python train.py --model="encoder-decoder audio transcriber" --dataset="babble in 24 made-up languages, each with its own sounds, syllables and stress or tones, from a formant synthesiser" --train_examples=39062 --gain_aug_db=10 --n_mels=64 --hop_length=160 --input="log_mel" --spec_augment=true --win_length=512 --tokenizer="char" --vocab_size=55 --encoder_arch="crnn" --encoder_norm="groupnorm" --encoder_activation="relu" --encoder_weight_standardization=true --encoder_padding_mode="reflect" --encoder_depths=[1, 2, 1] --encoder_kernel_size=3 --encoder_stem="single" --encoder_widths=[192, 240, 288] --encoder_rnn_width=96 --encoder_rnn="gru" --encoder_bidirectional=false --encoder_rnn_residual=true --encoder_rnn_layers=4 --fusion="prefix" --decoder_width=128 --decoder_layers=8 --decoder_norm="layernorm" --decoder_norm_position="pre" --decoder_activation="gelu" --decoder_mlp_ratio=3 --decoder_head_dim=16 --decoder_fused_qkv=false --decoder_bias="all" --decoder_qk_norm=false --decoder_parallel_block=false --decoder_inner_norm=false --decoder_positions="learned" --decoder_prefix_bidirectional=true --decoder_connector="linear" --decoder_tie_embeddings=false --residual_init="zero_last" --optimizer="soap" --beta2=0.999 --learning_rate=0.0015 --beta1=0.95 --shampoo_beta=0.95 --eps=1e-08 --precondition_frequency=50 --max_precond_dim=1024 --one_sided=false --adamw_lr_other_params=0.0029 --max_steps=1300 --batch_size=64 --epochs=2.1 --lr_schedule="wsd" --decay_fraction=0.3 --final_lr_fraction=0 --warmup_steps=20 --weight_decay=0.4 --adamw_weight_decay_other_params=0.05
Rows from block 2 of the audio encoder of a small encoder-decoder audio transcriber, named by matrix and row number. Each number is 128 + 24 x the weight over its row's rms, rounded and kept within 0 to 255. All counts start at 0. After the name is the row's rms in percent of the matrix's.
After each channel's rows are labels from the 100 clips, of 14976, where the channel reaches its highest value: "peak on" is the class under the peak; "strongest on" is what is common among them. Only what is clearly more common there than usual is listed. The data: babble in 24 made-up languages, each with its own sounds, syllables and stress or tones, from a formant synthesiser.
# conv: width-3 conv (encoder.blocks.2.conv.weight, 240x240x3, standardized in use, each kernel summed), inputs 0-239

conv.86 107 [ 91 130 126 108 136  98 116 114 122  92 155 137 138 168 117 198 196 177  62 133 120  91 148 155 105 141  42 173 125 100 129 115 117 135 115 158 121 151 129  80 113 132 121 131  92 141 121 108 100 171 127 129 152 105 128 123 140 160 154 145 139 138 136  86 109 150 106 110 107 137 112 133 118 138 123 135 103 128 152 159 126  87 131 123 179 127 174  96 119 122 139 151 133 179 151 153 132 114 139 154  95 160 129 117 128 115 134 105 153  96 123 108 139 180 107 124 120 102 100  75 136 106 187 180 168 131 151 130 164 130 120 134 135 143 164 135 136 160 115 103 135 125 133 133 130 138 138 175 112 115 166 128 153 138 172 100 111 153 115 153 109 141 123 144 112 161 110 109 114  78 110 141 110 146 133 137 141 104 112 118 143 126 115 151 142 136 127 134  93 130 149 138 156 123 131 112 135 138  93 119 141 124 121 115  87 137 157 162 119 114  96 104 150 123 110 138  78 119 141 109 132  94 157 121 158 133 151 115 155 152  87  98 111 115 114 125 131 101 104 124]
peak on: /t˭/
strongest on: /t˭/; clipping

conv.29 114 [ 37 139 148 147 134 121 117 141  99 118 195 153 129 110 194 104  91 136 145 107 138 131  82 105  64 121 144  65 133 138 129 135 143 138 120 114 129 142  67 136 187 120 128 170  90 145 161 142 149 146 125 149 120 139 133 105 156 130 146 122 111 119 131  97 142 146 128 131 130 117 152 120 120 151 140 159 135  92 119  94 106 126  97 136  94  88  90  87 140 134 138 112 166 118 157 152 109  85 178 112  98 136 174 145 132 140 135 148 110  87 137 112  97 137 146 112 120 124  82 149 123 115  95 149 109 121 107 139  87 155 146 119  92 111 147 148 129 149 151 138 139 118 139 154 129 149  92 113 123 110 135 172 140 102 128 118 141 153 122  96 140 137 148 141  71 161 101 145 142 144 128 121 143 117 103 143 143 141 139 101 132 144 139 129 177 132 137 123 144 149 154 130 123 151 125 143 185 117 109 118 103 142 143 124 112 112 167 147 126 151 128  80 107 112 161 149 133 119 132 100 149 156 129 145 118 159 128  96 127 140 131 143 152 143 116 125 149 140  88  74]
peak on: /tʃ/
strongest on: /tʃ/; pink noise; /o/

conv.170 099 [148  96 135 130 127 130 163 137 134  87 113 144  74 132 124 121 133 155 168  91 117  78 130  94 102 100  58 158 133 103 135 131 121 148  98 150 109 134 122 153 135 106 122 135 111 155 141 113 136 131 146 126 165 131 138 148 119 133 162 120 139  89 159 170 107 110 116 141 172 127 109 171 143 122 143 161 125 150 138 143 130 154  99 139 129  71  96 105  99 131 178 153 174 143 114 113 106 156 161 124 112 183 161 161  99 131 126  92 137 109 139 124 163 160  84 110 121 121  81 151  98  99 157 143 178 154 128 118 109 117 141 123 112 157 122 137 142  86  90 103 132 114 162  69 125 140 149  95 111 128 111  96 137 121  97 106 115 115 105 141  89 140 122 121 105 121 133 126 128 128 133 121 122 158 124 126 141 149 121  95 154 111 148  71 126 102 144 174 154 150 117 141 182 121 129 184 144 145 139 134 135 125 115 166 181 114 164 164 133 122 128 126 114 109 155 100 159 151 116  92  88 126  76 125 134 126 133 116 137 120 132 144 103 126 146 112 106 146 127 121]
peak on: /t˭/; /t/
strongest on: /t˭/; clipping; /t/

conv.152 092 [143 132 116 138  87 154 175 127 151 138 117 160 117 133 151  87 124  98 125 149 152 131  93 127 140 129 125 139 114 115 144 106 133 109 147 165 148 133 112  89 116  99 133 118 125 137 149 147  97  90 134  89 108 131 140 153 145 136  84 146  94 130 124 157 105  68  83 156 118 103 143 120 113 155 153 135  99 142 126 107 126 118 178 150  93 160 124 167 112 139 144 114 122 149 107 146 113  91 108  96 142 115 131 152 194 161 129 111 129 106 134 145 120 154 129 132 124 113 159 129 102 148 172 116 108 145 103  97 102 132 144 125 123 148 101  95 138 119 130 104 141 146 153 109 134 122 124 111 112 134 140 167 111 175 110 128 139 130 156 136  98 121  92 113 184 107 111  90 145  99  80 102  60 123 119 178 135  64 141 153 164 155 132 110 168 142 101 142 146 126 107 132  85 111 141  98 165 116 125  74 148  90 183 138 107 112  94 132 124 110 106 138 118 152 114 175 144 128 119 102 130 145 145 139 149 133 109 169 130  94 136 163 125 143 101  96 136  99 102 138]
peak on: /t˭/
strongest on: /t˭/

conv.96 093 [159 166 156 149 160 118 157 121 110 105 136 127 144 141 140 109 119 127 123 136  55 140  98 186 170 110 106 116 130  97 119 119 137 111 129 127 151 104 145 108 141 123 102 108 133 134 129 162 162 131 161 168  99  93 113 155 160 128 153 142 162 136 150 120 146 129 137 151 154 147 135 148 162 114  88 133 122 135 117 164  69 139 118 155  96 123 125 160 119 110 107 115 119 116 103  93 142 131 130 115 107 112 120  82 109 163 154 147 101 156 113 120 133  71  95 135 124 136 110 160 118 124 115 130 141 123  97 118  87 123  69  92  88 142 133 105 136 110 164 149 125 122 126 101 139 133  97 103 127 117 112 103 141 148 119 176 127  95 129 140  88 118 146 124 130  50 110 125 145 116 138 138 162 190 150 151 130 119 115 132 125 102 109 125  90 124 143 146 115 118 134  77  77  92 157 148 147 126 118 145 143 150 103 117  89 112 139 117 125 118 176 148 122 105  93 146 137 131 176 139 137 124  99 177 125 104 169  78 148 144 137 126 146 158 130 131 172 158 119 143]
peak on: /k/
strongest on: /u/; /oʊ/; clipping

conv.173 102 [128 118 114 150 124 127 111 133 166 101 162 122 100 148  92 129 146 110 106 158 141 106  80 129 152 137  92 138 122 156 175  85 110 133 116 135 126 139 150 126 102 151 152 129 132 158 128 139 112  84 113 141 113 134 106 100 130 163 110 129 122 116 108 132 113 118 101 117 121 183 128 121  81  81 137 126 110 160 138 183  72  97 148 152 126 140 167 112 130 103  97 162 117 130 107 149 101 135  90 170 151 161 160 136 140 127 125 150 139 131 104  83 164 116 103 131 100 145 134 144  48 120 168 196 106 146 126 152 166 146 136 133 181 138 152 115 119 152 101  73 149 100 186 133 106 124 121 131 119 174 150 106 127 130 191 107 135 143 112 142 138 158 101 158 144 113  89 149 108 138 143 152 142 117 134 117  83 105 115 138 115 120 109 106 113 122 149 127 138 113 128 126 158 128 102 155 115 100 146  95 169 156  92 155 122 151 149  99 115 123 127 174 121 142 140 141 117 119 115 117 133 129 139 159 159 139 125 110 143 121 129  87 143  98 139 111 104  99 148 136]
peak on: /z/
strongest on: /z/

conv.95 106 [103 112 159 113 108 130 103 126 154 115 115 125 141 132 105  86 146 153 142 136 122 130 168 162 131 105 121  88 152 139 122  92 113  96 120 113  56 160  91 130 120 144 132 135 115 116 143 140 145 149 114 137 155  76 141 168 118 110 116 134 145 125 129 146 152 137 116 154 122  73 107 146 137 131 110 119 138 142 123 130 114 130 104 123 114 122 135  94 127 131 125 156 149 109 126  95 132 158 155 151 132 119 166 101 158 135  98 100  93  96 151  97 124 125 137 133  97 134  67 101 162 149 106  79 142 121 160 123 127 158 130 138 150 135 135 127 167 157 204 176 137 149 130 152 167 163  87 155 137 162 153 120 129 119 139 125 160 119 140 148 167 112 129 136 150 130  79 100 140 110 144 119 121 139 135 108 122 117 133  91 155 122 144 106 116 158 110 118 154 100 141 122 186 176 155 106 136 122 147 114 182  74 124 104 130 115 141 128 201 111 130 157 100 153  73  95 113 167 121 126 130 100 170  85 125  95 155 167 115 142 150 115 132 135 121 124 114 141 129 123]
peak on: /k/
strongest on: /k/; /u/

conv.180 098 [126 181 131  84 123 121 102 127 166 144 164 147 116 169 118  74 157  94  95 119 119  91 143  97 111 125 133 125 145 106 120  70 123 132 148 108 123 173 130 166 126 166 148 117 189 127 109 142 125 174 111 120 155 134 161  91 162 127  84 103 125 140 151 131 145 156 134 138  90 122 149 138 124 147 147 135 153 142 131 102 111 111 119 125  99 112 133 144 148 165  91 161 154 128 121 145 116 115 115 129 103 123 137 160 152 165 103 121 121 139 188 148 127 101 131  98 164 143 121 142 122  98 143 139 120  81 105 108 151 124 144 105 144 108  67 105 139 125 139 135 127 135  89 111 182 150 139  96 169 130 173 128 157 145 140 113  65 104 115 194 130 109  92 112 109  79 116 131 161 129 129 150 112 148 138 143 106 133  99 137 127 148 123 130 109 121 115 108 154 130 135 158 152 160 114 125 141 158 144 136 135 146 118 103  78  87 107 138 154  96 147 172 145 147 109 132 118 136 104  92 118  96 133 130 159 136  96 136 124 120 119 133 112 151  90 148 157 123  86 133]
peak on: /k/
strongest on: prosody: no stress; voice: deep voice; /e/; /ɪ/

conv.235 084 [ 96 132 141 149 106 160 147 107 157 129 145 121 134 137 146 135 140  84 113  74 115 130 122 138 117 161 170 116 165 175 133 133 142 112 147 153  77 124 144 106  96 152  94 162 114 118 129 156 131 108 150 137  99 128 117 126 132 103  99 121 113 133 169 155 143 122 160 149 142  99 133 156 167  97 108  83 122  86 126 108 154 152 172 120 143 157 115 104 119 121 166  92 136 133  92  84 109 138 134  95 137 142 141 125 136 122 127 129  97 143 150 107 193 141 164 162 119 100 136 116 146 125  85 127 119 124 120 121 102 169 127 149 119 156 112 123 112  65 119 154  87 129  89  90 164 119 117 165 107 120 141 140 121 128  82 147 132 124 136 120 153 148 163 144 156  87 118 116 179 134 147  99 130 117 136 111  67 119 116  78 128 124 108 102 133 155 172 149  95 148 134 121 119 114 122 145 115 140 128 152 117 103 130 127 129  98 104  85  99 150 175 142 139 165 122 163 138 203 104 134 143 144 103 116 114 142 136 134 114 123 152  87 125 112 141 107 132 147 145  87]
peak on: /t˭/
strongest on: /t˭/

conv.237 084 [171 174  82 155 148 166 167 152 133 105 117 136 145 141 128 101 117 120 125 145 122 144 137 136 149 145 125 147 108 159 105 123 123 107 121 162  83 157 103 123 119  91 157 167 151 145 158 176 146 141 139 127 136  91 161 103  92 166 134 156 131 156  93 124 152 138  96 129 128 119 127 106 180 137 131 145 138  79 154 138 130 121 147 150  99 176 143 105 133 135 150  99 118 151 147 119 127 194 121 105 103  95 108 109 164 152 132 162 110 101 164 153 113 131 181 108  98 162 143 143 127 148 132 136 118  80  99 106 148  99 101 154 124 163 143  94 101  89 166 142 142 145 104 118 139  91 136 119  99 138 134 115 104 125 125 156 151  64 129 115 127  66 130 102 145 145 102 146 130 100 129 121 114 159 123 177 143 139 124 139 135 137 154 119 109 146 116 122 107 126 155 129 125  68 116 133 125 107 133 136 127 132 161  77 152 129 112 138  97 124 111  78 128 121 129 113 135 112 134 111  79 133 157 137 121  96 101 125  82 132 120 120 117 119 164 121 174 168 132 127]
peak on: /k/; /k˭/
strongest on: /k/

conv.231 108 [157 107 126 151 114 134 102  92 128 100 164  84 179 124 159 100 128  89 162  91 105 132 148 131 140 115 112 198 124 122 164 131 129 119  81 164 138 108 141 129 140 150 142 142 159 137 150 153 150 128 140 122 153 139 162 133  99 127 123 123 128 113 138 176 123 104 108 112 152  81 156 118  95  98 153  81 134 118 140 129 136 132 133 101 124 161 137 119 109 100  86 119 160  92 151  76 151 123 109 130  89 155 118 123  94 131 125 151 121 147  78 138 133 150 142 146 142 124  94 161 121 138 128 124 117  89 139 117  95 137 109  97 122 101 119 116 170 109 158 132 156 157 115 147 162 166 121 109 121 114 121 107 162 119  86 146 103 153 129 136 107 163  94 151 139 149 114 137 140 130 147 145 149 184 103 128 141 145 163 124 103 156 130  86 146 105 159 108 131 130 135 125 108 102 129 153  95 120 108 148 119 147 171 122 141 112 101 159 164 104 113 105 112 137 114 156 182 124 125 132  97 142 126 145 143 107 173 135 192 173 115 120 118 161  83 130 148 183 103 140]
peak on: /ç/; /tʃ/
strongest on: /ç/; /ɔɪ/

conv.130 101 [108 105 150 145 147 142 151 155 162 131  93 161 162 138 131 121  92 151  85 124  86 136 121 140 114 115 147  81  95 163  95 171 128 131 159 114 116 157 161 165 128 113  95 140 129 103 129 141  88 134 128 100 139 169 110  91 146  68 154 128 107 121 143 144 105 143 152 152 202 112 144 126 155 117 122 121  97 115  93  95 167 139 131 103 165  95 125 128  89 126 161 133 118 156  76 132 109 151 127 179 155 149 119  97 123 154 101 148 103 131 129 102 157 138 144 128  78 144 125 168 130 164  81 144 129 124 103 111 170 125  71 118 144 119 113  72 168 137 100  95 118 133  94  83 118 147 131 129 133 137 112 108 135 100  94 111 146 146 113  91  97  87  94  98 138 135 142 150 134 175 123 196 115 162 132 147 111 116 103 131 148 124 118 158 141 107 100 140 119 109 135 121  84 127 107 109 120 150 154 111 124 131 124 148 127 118 114 104 125 106 111 135 159 137 129 127 143 149 129 136 161 131 129 117 113  95 148 110 120 132 129 130 139 141 161 124  94 123 149 100]
peak on: /z/; /ts/
strongest on: /z/; /ts/

conv.200 097 [146 150 118 148 143 158 129 157 129 168 157 121 135 140 184 115  85 144  92 149 130 109 110 118 183 105  96 111 106  84 179 130 157 111 134 129 102 152 143 115 138 165 171 102 131 121 120 142 120 136 113 116 161 124 148 135 123 165  97 128 142  97 158 101 101 139 112  83 108 148 140 135 104 148  54 102 134 104 158 157 145 123 115  93 153 149 154 134 156  68 121  86 153  96  84 103 140 156 138 116 106 115 107 129 145 150 147 139 147 113 162 106 151 156 124 141 152 101 115 132 101 135 102 138 120 146 150 139 114 126  95 111 120 158 152 168 174 141 105 123 132 114 129 154 118 131 112 139 127 112  98 153  92 127 137 128  71 126 134 120  92  73 152  95 108 117 130 118 155 178 126 119 136 140 120  98 135 127 110 126  83 140 109 101 104 129 116 163 126 157 105 129 116 109 149 151 121 115 102 151 107 124  95 144 121 115 187 121 132 142 128 122 122 115 105 117 117  99  83 158  96  91 111 141  96 139 141 152 132 115 107 108 144  47 104 128 150 133 109 135]
peak on: /ç/
strongest on: pink noise

conv.75 106 [132 117 120 122 146 104 132 139 115 129 150 117 129 134 134 155 112 128 142 123 119  82 106 151 136  56  83 166 156 106 117 124 118 112 179  92  69 144 119 132 128 141 158 162 155 142 149 147  91 147 145 117 116 151 150 136 130 158 153 110  99  93  76 111 151  67 129  98 113 110 145 131 112  90  95 129  93 146 125  86 116 117  93 182 105 159 123 124 118 155 141 110 132  93 115 112 140 142 133  96 139 150 151 135 104  94 139 150 134 138 118 124 138 142 123 147 122 106 110 119 113 130 130 152 143 120 127 110 128 109 102 124 101 116 113 129 167 118 175 135 132 142 178 134 142 162 129 170 145 121 147 146 108  86 106 115 140 135 125 144 133 114  90 125 120 174 174 115 139 141 139 131 143 133 155  70 142 143 149  65 160 112 122 110 176 148 159 185 133 126  58 125 110 117 105 149 162 102  96 129 142 142 125 111 124  93 141 131 154  97 139 129 172 141 125 133 106 115 115  92  93 107 123 155  76 113 110 148 126 105 111 125 131 108 107 148 153  73 122 149]
peak on: /tʃ/
strongest on: /tʃ/; pink noise; clipping

conv.211 096 [166 111 162 126  94 117 107 155 120 178 148 137 145  99 117 118 133  88 107 141 104 104 125 149 140 139 132 117 119 100 103 115 149 130 121 127 155  93 108 134  89 117  89 112 160 119 129 137 159 109  73 150 136 136  47 153  93 155 166 158 112 153 166 141 109 134 151 115 137 107 134 140 135 152 121 121  92 113 119 116 115 129 150  94 116  89 139 121 144 102 149  83  68 135  93  89 118 143 128 115 130 114 144 147 110 126 110 116  94 110 136  82  90 115 119 178 170 164 172 100 155 119 126 101 118 126 131 137 107 139  96  82 126 115 137 109  84 125 115 129 145 162 117 139 121 127 155 145 113 126 115 134 162 130 101 124 131 128 195 183 139 117 136 107 145 157 135 143 119 111 115 106 107 161 124 127 144 137 159 163 121 113 131 131 105 136 113 119 153 151 136 128 121 149 139 153 117  90 141 110 218 146 111 171 102  90 122 160 124 145 118 146 100 137  96 130 116 141 139 129 118 162 122 133 133 112 110 175 159 131 133 102  75 116 140 142 151 177 132 134]
peak on: /ǃ/
strongest on: voice: child-like voice; /ɹ/; /a/; /ǃ/

conv.84 100 [114  91 108 106 120  84 149 163 119 158 131 121 140 110 115  86 120 144 143 124 115  82 116 125 146 125  77 129 151  94 160 109 126 163 116 120 126 126 135 138 111 109  74 101 141 139 150 116  96 170 110 116 142 178 140 168 142 140 101 138 155 148 125 154 145 114 105 168  97 124 178 127 124 171 144 119 110 155 105 122 144 159 142 170 161 112 142 162 116 122 148 161 127 129 123 117 149 116 114  72 112  93 148 118 100 175 126  70 140 113 120 155 110 142 148  80 140 110 158 133 142 161 135 122 117 168 110 137 147 174 161  91 151 120 126 149 119 112 165 109  91 154 151 157  95 136 121 111 143 124 133 140 128 110 109 111 151 162 115 142  88 102 146  94 102 103 158 110 164 122 188 161 113 121  99 158 102 138  91 110 146 116 140 129 138 124 175 120 153 162 123 159 118 124 113 136 165  98 152 103 113 138 154 125 136 106 145 136 145 104  98 101  89 176 112  71 104 113 113  86 117 116 146 132 116 126 155 145  95 117 103 139 154 125 132 132 106 109 141 137]
peak on: /ǃ/
strongest on: /ǃ/; pink noise; clipping

conv.121 094 [124 141 129 158 132  73  94 146 134 135 153 121 136 107 120 147 146 126 172 138 108 146 106 146 136 147 141 124 174 141  92 182 129 154 146 113 107 113 142 119 135  85  96 142 142 123 158  73 119 142 149 116  96  95 112  85  98 123 137 103 111 159 115 104 132 120 137 119 132 157 108 106 113 119 107 129 144 123 102 153 134 184  93 145 134 147 157 161 103 147 125 114 122 132 142 128 164 150  84 162 131 148  84  94 139 120 177  81 124 149 115 178 157  71 142 144 112 101 120 146 137 194 125 211 144  92 139 102 150 149  93 138 133 102 146 119 120 137 153 126 143 161 122 128 130 114 127 124 126 100 130 127  97 112 133 131 109 104 141 138 141 125 116 108 159 116 105 154 155 128 115  82 127 136 143 134 114  94 129 118  81  81 108 151 166  84 145 181 164  93 130 132  99 125 112 133 133 100 124 136 112 149 123  97 142 131 122 117 151 162 103 162 152  86  98 115 116 152 134 146 111 136 104 164  88 123 142 129 138 174  73 111 115 134 128 126 151 127 121 121]
peak on: /k/
strongest on: /k/; /k˭/; muffled (low-pass); /h/

conv.97 099 [166 139 128 153 145 148 126 147 159 110 106  96 118 151 133 116 100 145 132 119 134  98 123 126 157 136 148 130 132 140  65 147 108  96  99 120 119 156 110 191 164  89 173  94 116 147 139 156 110 116 119  81 166 121  93 121 161 114 117 166 145 100 133 104 130 125 118 102 104 114 148 101 114 132 121 131 124 135  99 117 149 175 162 138  87  88 110 106 159 140 134 145 112 155 104 155 113 125 134 154 103 123 153  67 155 127 125 151 105 155 162 163 104 100 114  84 124 141 110 104 167 142 123 118 140 115 138 122 115 118 139 132 130 180 144 129 191 103 156 136  92 138 117 158 122 160 126 162 150 121 106 114 133 138 132 189 166 114 169 136 129 110 159 152 119 108 129 155 130 111 151 122  91  88 139  87 145  98 129 127 129 100 113 128 140 122 130 142  76 107  84 107 141 141 113 154 123 146  54 138 148 121 126 112 148 117 128 110 121 129  89 124  92 137  99 114 126 162 166 108  73 102 121 141 161 122 126 145 132 137 115 127 158 156 146 121 126 182 140 141]
peak on: /k/
strongest on: /k/; /u/; /h/; /oʊ/

conv.45 082 [109 162  98 112 143 195 124 151 174 124 109 120 101 121 113 139 126 131 156 137 112 136  90  86 139 140 109 124 100 181 102 105 155 120 160 131  74 147 163 199 107 145  92 112 168 105 136 112 109 170 144 191  75 113 120 145 158 125 102 117 115 136 134 129 124 114 124 152 154 160 147 163 192 130 137 147 140 178 123 129 106  95 136 112 137 174 146 104 168 158  87 158 111 128 130 128 102 149 115 150 116 130 133 129  95 160 102 161  93 104 138 110  81 122  94 132 136 100 116  92 149 140 110 135 111 118 124 124 125 104 128 145 124 106 102 127 142  92 135 127 154 135 110 150 140 129 120  76 144 102 130  83 132 130 127 146 135  87 116 158 161 116 112 126 144 107 144 134 114 124 143 119 118  87 127 122 122 132  98 144 117 119 126  92 122  80 116 140 155 153 155 115 126  90 103 123 140 151 108 125 128 127 108 148 121 153 160 182 119 131 120 138  65 146 113 156 155 107 152 106  98 119 128 162  99 112  97 139 123  93 125 118 136 118 112 171 123 103 114 110]
peak on: /ǃ/
strongest on: /ǃ/; clipping

conv.221 097 [135 111 152 110  91 148 179 122 136 116 161 183 105 101 127 140  83 133 114 106 126  76  79 105 154  95 156 165 102 123 135 116 105 107 150 110 135 124 158  90 151 126 151 166 157 147 128  99 103 126 113 125 148 148 152 163 145 112 143  91 101 123 137 188 131 136 145 125 158 129 189 163 160 125 156 151 149 123 127  85 122 140 142 139 101  79  88 128 124 139 173  95 142 124 165 137 133 108 152  85 129 182 125 151 124 110 115 120 152 131 151 113 119 141 110 127 119 109 125 154 179 154 131 123 159 136 139 122 160  90  88  83  82 174 104 113 120 121 128  90 147 125 121 147 121 140 129 125 150 113 175 134 129 119  94 152 178  96 103 137 169 118 140 117 135 128 108 114 110  81 102 140 120 122 133 140 129 130 101  89  93 114  92 121 138 136 165 132 101 104 104 130 122 136 120 158 145 148 116 159 131 112 120 151 115  98 130 143 150 143 157 133 143 115 129 144 135 132  97  98  84 155 160 132 123 114 124 131 104 115  63 115 116 154 118  82 111 116 134 141]
peak on: /t˭/
strongest on: reverberation; /t˭/; clipping

conv.88 097 [142  78 142 116 135 113 146  94 139 134 147 162 121 124 135 128 167 141 114 147 122 141 167 155 157 146 171 112 107 150  98 101  89 101 130 164 130 115 136 165 170 129 124 133  95  99 169 135  94 117 169 120 119  99 143 106 111 124 163 135 123 115  98  50 107 122 144  82 126 114 115  79 117 100 128 108  98 102 137 117 126 130 124 105 160 113 163 137 113 120  92 117  95 176  94 129 119 102 141 119 100 185 139 136 126 128 126 133  99 128 114  97 116 118 109 164 118 127 128 115 119 138 140 129 129 135 100 143 134 119 121  97 141 119  91 104 109 152 158 141 139 122 185 140 130 138 185 167 122 139 117 124  74 108 123 126 144 135 188 143 126 124 119 128 140 167 147 114 139 121 144 118 161  89 101 136 114 119  75 160 126 159 164 143 136 178  83 115 165 139 100 157 149  87 172 153  99 120 126 140 147 100 125 118 149 179 118 112 125 128 145 159 136 170 163 162  99 131 140  85 157 137 119 128 127 154 108 149 173 134 116 119 110  96 144 130 138 142 155 132]
peak on: /z/; /ð/
strongest on: /z/; /ð/; /e/

conv.100 107 [ 78 140 149 123  89 207 140 114 141 138  99  99 136 149 162 107 121 106 131 126 107 168 119  92 116 128 145 102 126 114 128 162 176 138  95 157 110 115 132 137 157 116 150 112 115 127 103 158 122 144  92  90 163 114 124 110 144  91 141 116  82 133 147 156 135  85 106 126 148 114 108  70 142 153  87 126 127 126 123 135 109 151 142 109  90 120  87 117 143 130 157 161 110 157 152 116 125 127 178 137 145 114 172 101 145 129 127 111  82 161 120 101 162 101 135 162 115 131  91 133 101 151 113 166  80 158 102 165 140 121 159 146 175 115 138 133 123 127 136  85  90 119 126 123 170 135  85 109 134 113 121 107 138 144 119 172 127 149 134 161 145 109 119 133 139 103 131 162 136 115 133 134 100 185 143 143 133 110 128 113 131  82  91 111 129 123 153 123 137 105 138 117 144 110 153 124 105 146  91 112 105 130 103 108 124 135 177 132 158 179 155 121 114  98 109 101 141 105 101 111 129  81 134 117 172 136 154 125 135 133 194 123 129 125 115 132 136 127 133 168]
peak on: /k/
strongest on: /k/; prosody: stress on last syllables; /k˭/; /u/

conv.148 107 [149 134 158 141 118 108 147 177 135 148 114  87 110 143 137 110  90 109 137 159  96 108  86 110  80 112 127 114 175 112 127 150 143 153 109  85 122 163 128 162 172 163 177 158 157 120 101 112 104 125 123 160 143 136 106 158 116 115 126 135 132 123 121 133 153 100 123 139  89 122 130 112  81 126 104 145 146 121 139 135 138 114 141 134 125 120 107 115 173  84  68 117 116 139 136 128 157 112  79  71  96 115 150 109  94 113 133 102 135 122 136 101 151 156 121 126 142 164  58  67 147 174 148 160 157 125 142 154 115 193 178 158 155 120 146 141 116 154 173 113 128 142  92 102 177  82 115 134 121 129 122 126 121 120 135 129 105 125 107  68 141 147 125 138 146 141 112 131 121 151 157 108 153 124 104 117 109  97  99 114 105 107 122 136 127 140 138 118 172  92 125 143 126  76 120 147 136 106 132 135 171 116 131 144 157 115 123 148 106 138 116 124 143 102  84 131 127 162 148 138 111 156 124 151 161 123 116 140 146 114  95 132 151 143 156 156 126 113 129 115]
peak on: /tʃ/
strongest on: reverberation; /tʃ/

conv.135 102 [113  98 130 173 112 155 148 143 162 131 176 138 129 153 148 140 112 150  77 140 123 108  93 138 166  98 110 153 127 127 122 127 157 146  98 170 106 200 102 118 125 107 122 120 108 114 160 135 150 113 158 132 115 143 109 105 181 115 109 117  77  80  99 123 111 105 117 137 158 157 172 105 112 123 118  87 119  93 137 147 119 124 185 140 111 130 133 136 121 107 131 162 128 163 123 124 147 151 120  99  86 170 145  88 148 120 110 127 110 144 139 115 128 155 122 123 113 106 136 117 123  93 151 102 109 145 146 110 118 135 134 126 142 110 106 113 156  97 167  94 112  86  93 132 147 140 114 129 136 123 115 134 140 115 103 139 136 100  50 128 112  79 134 127 163 141 140 121 121 165 202 122 161 136  92 143 130 106 105 145 110 128 149 102 130 159 130 163 103 114  65  66 140  95 113 112 139 143  95 147  98 103 125 132 115 120 154 127 117 111 163 108 103 118 138 172 114 159 114 128  84 152 130 142 138 127 149 164 166 134 119 122 113 135 144 129 117 140 149 151]
peak on: /z/; /s/
strongest on: /z/; /s/; rumble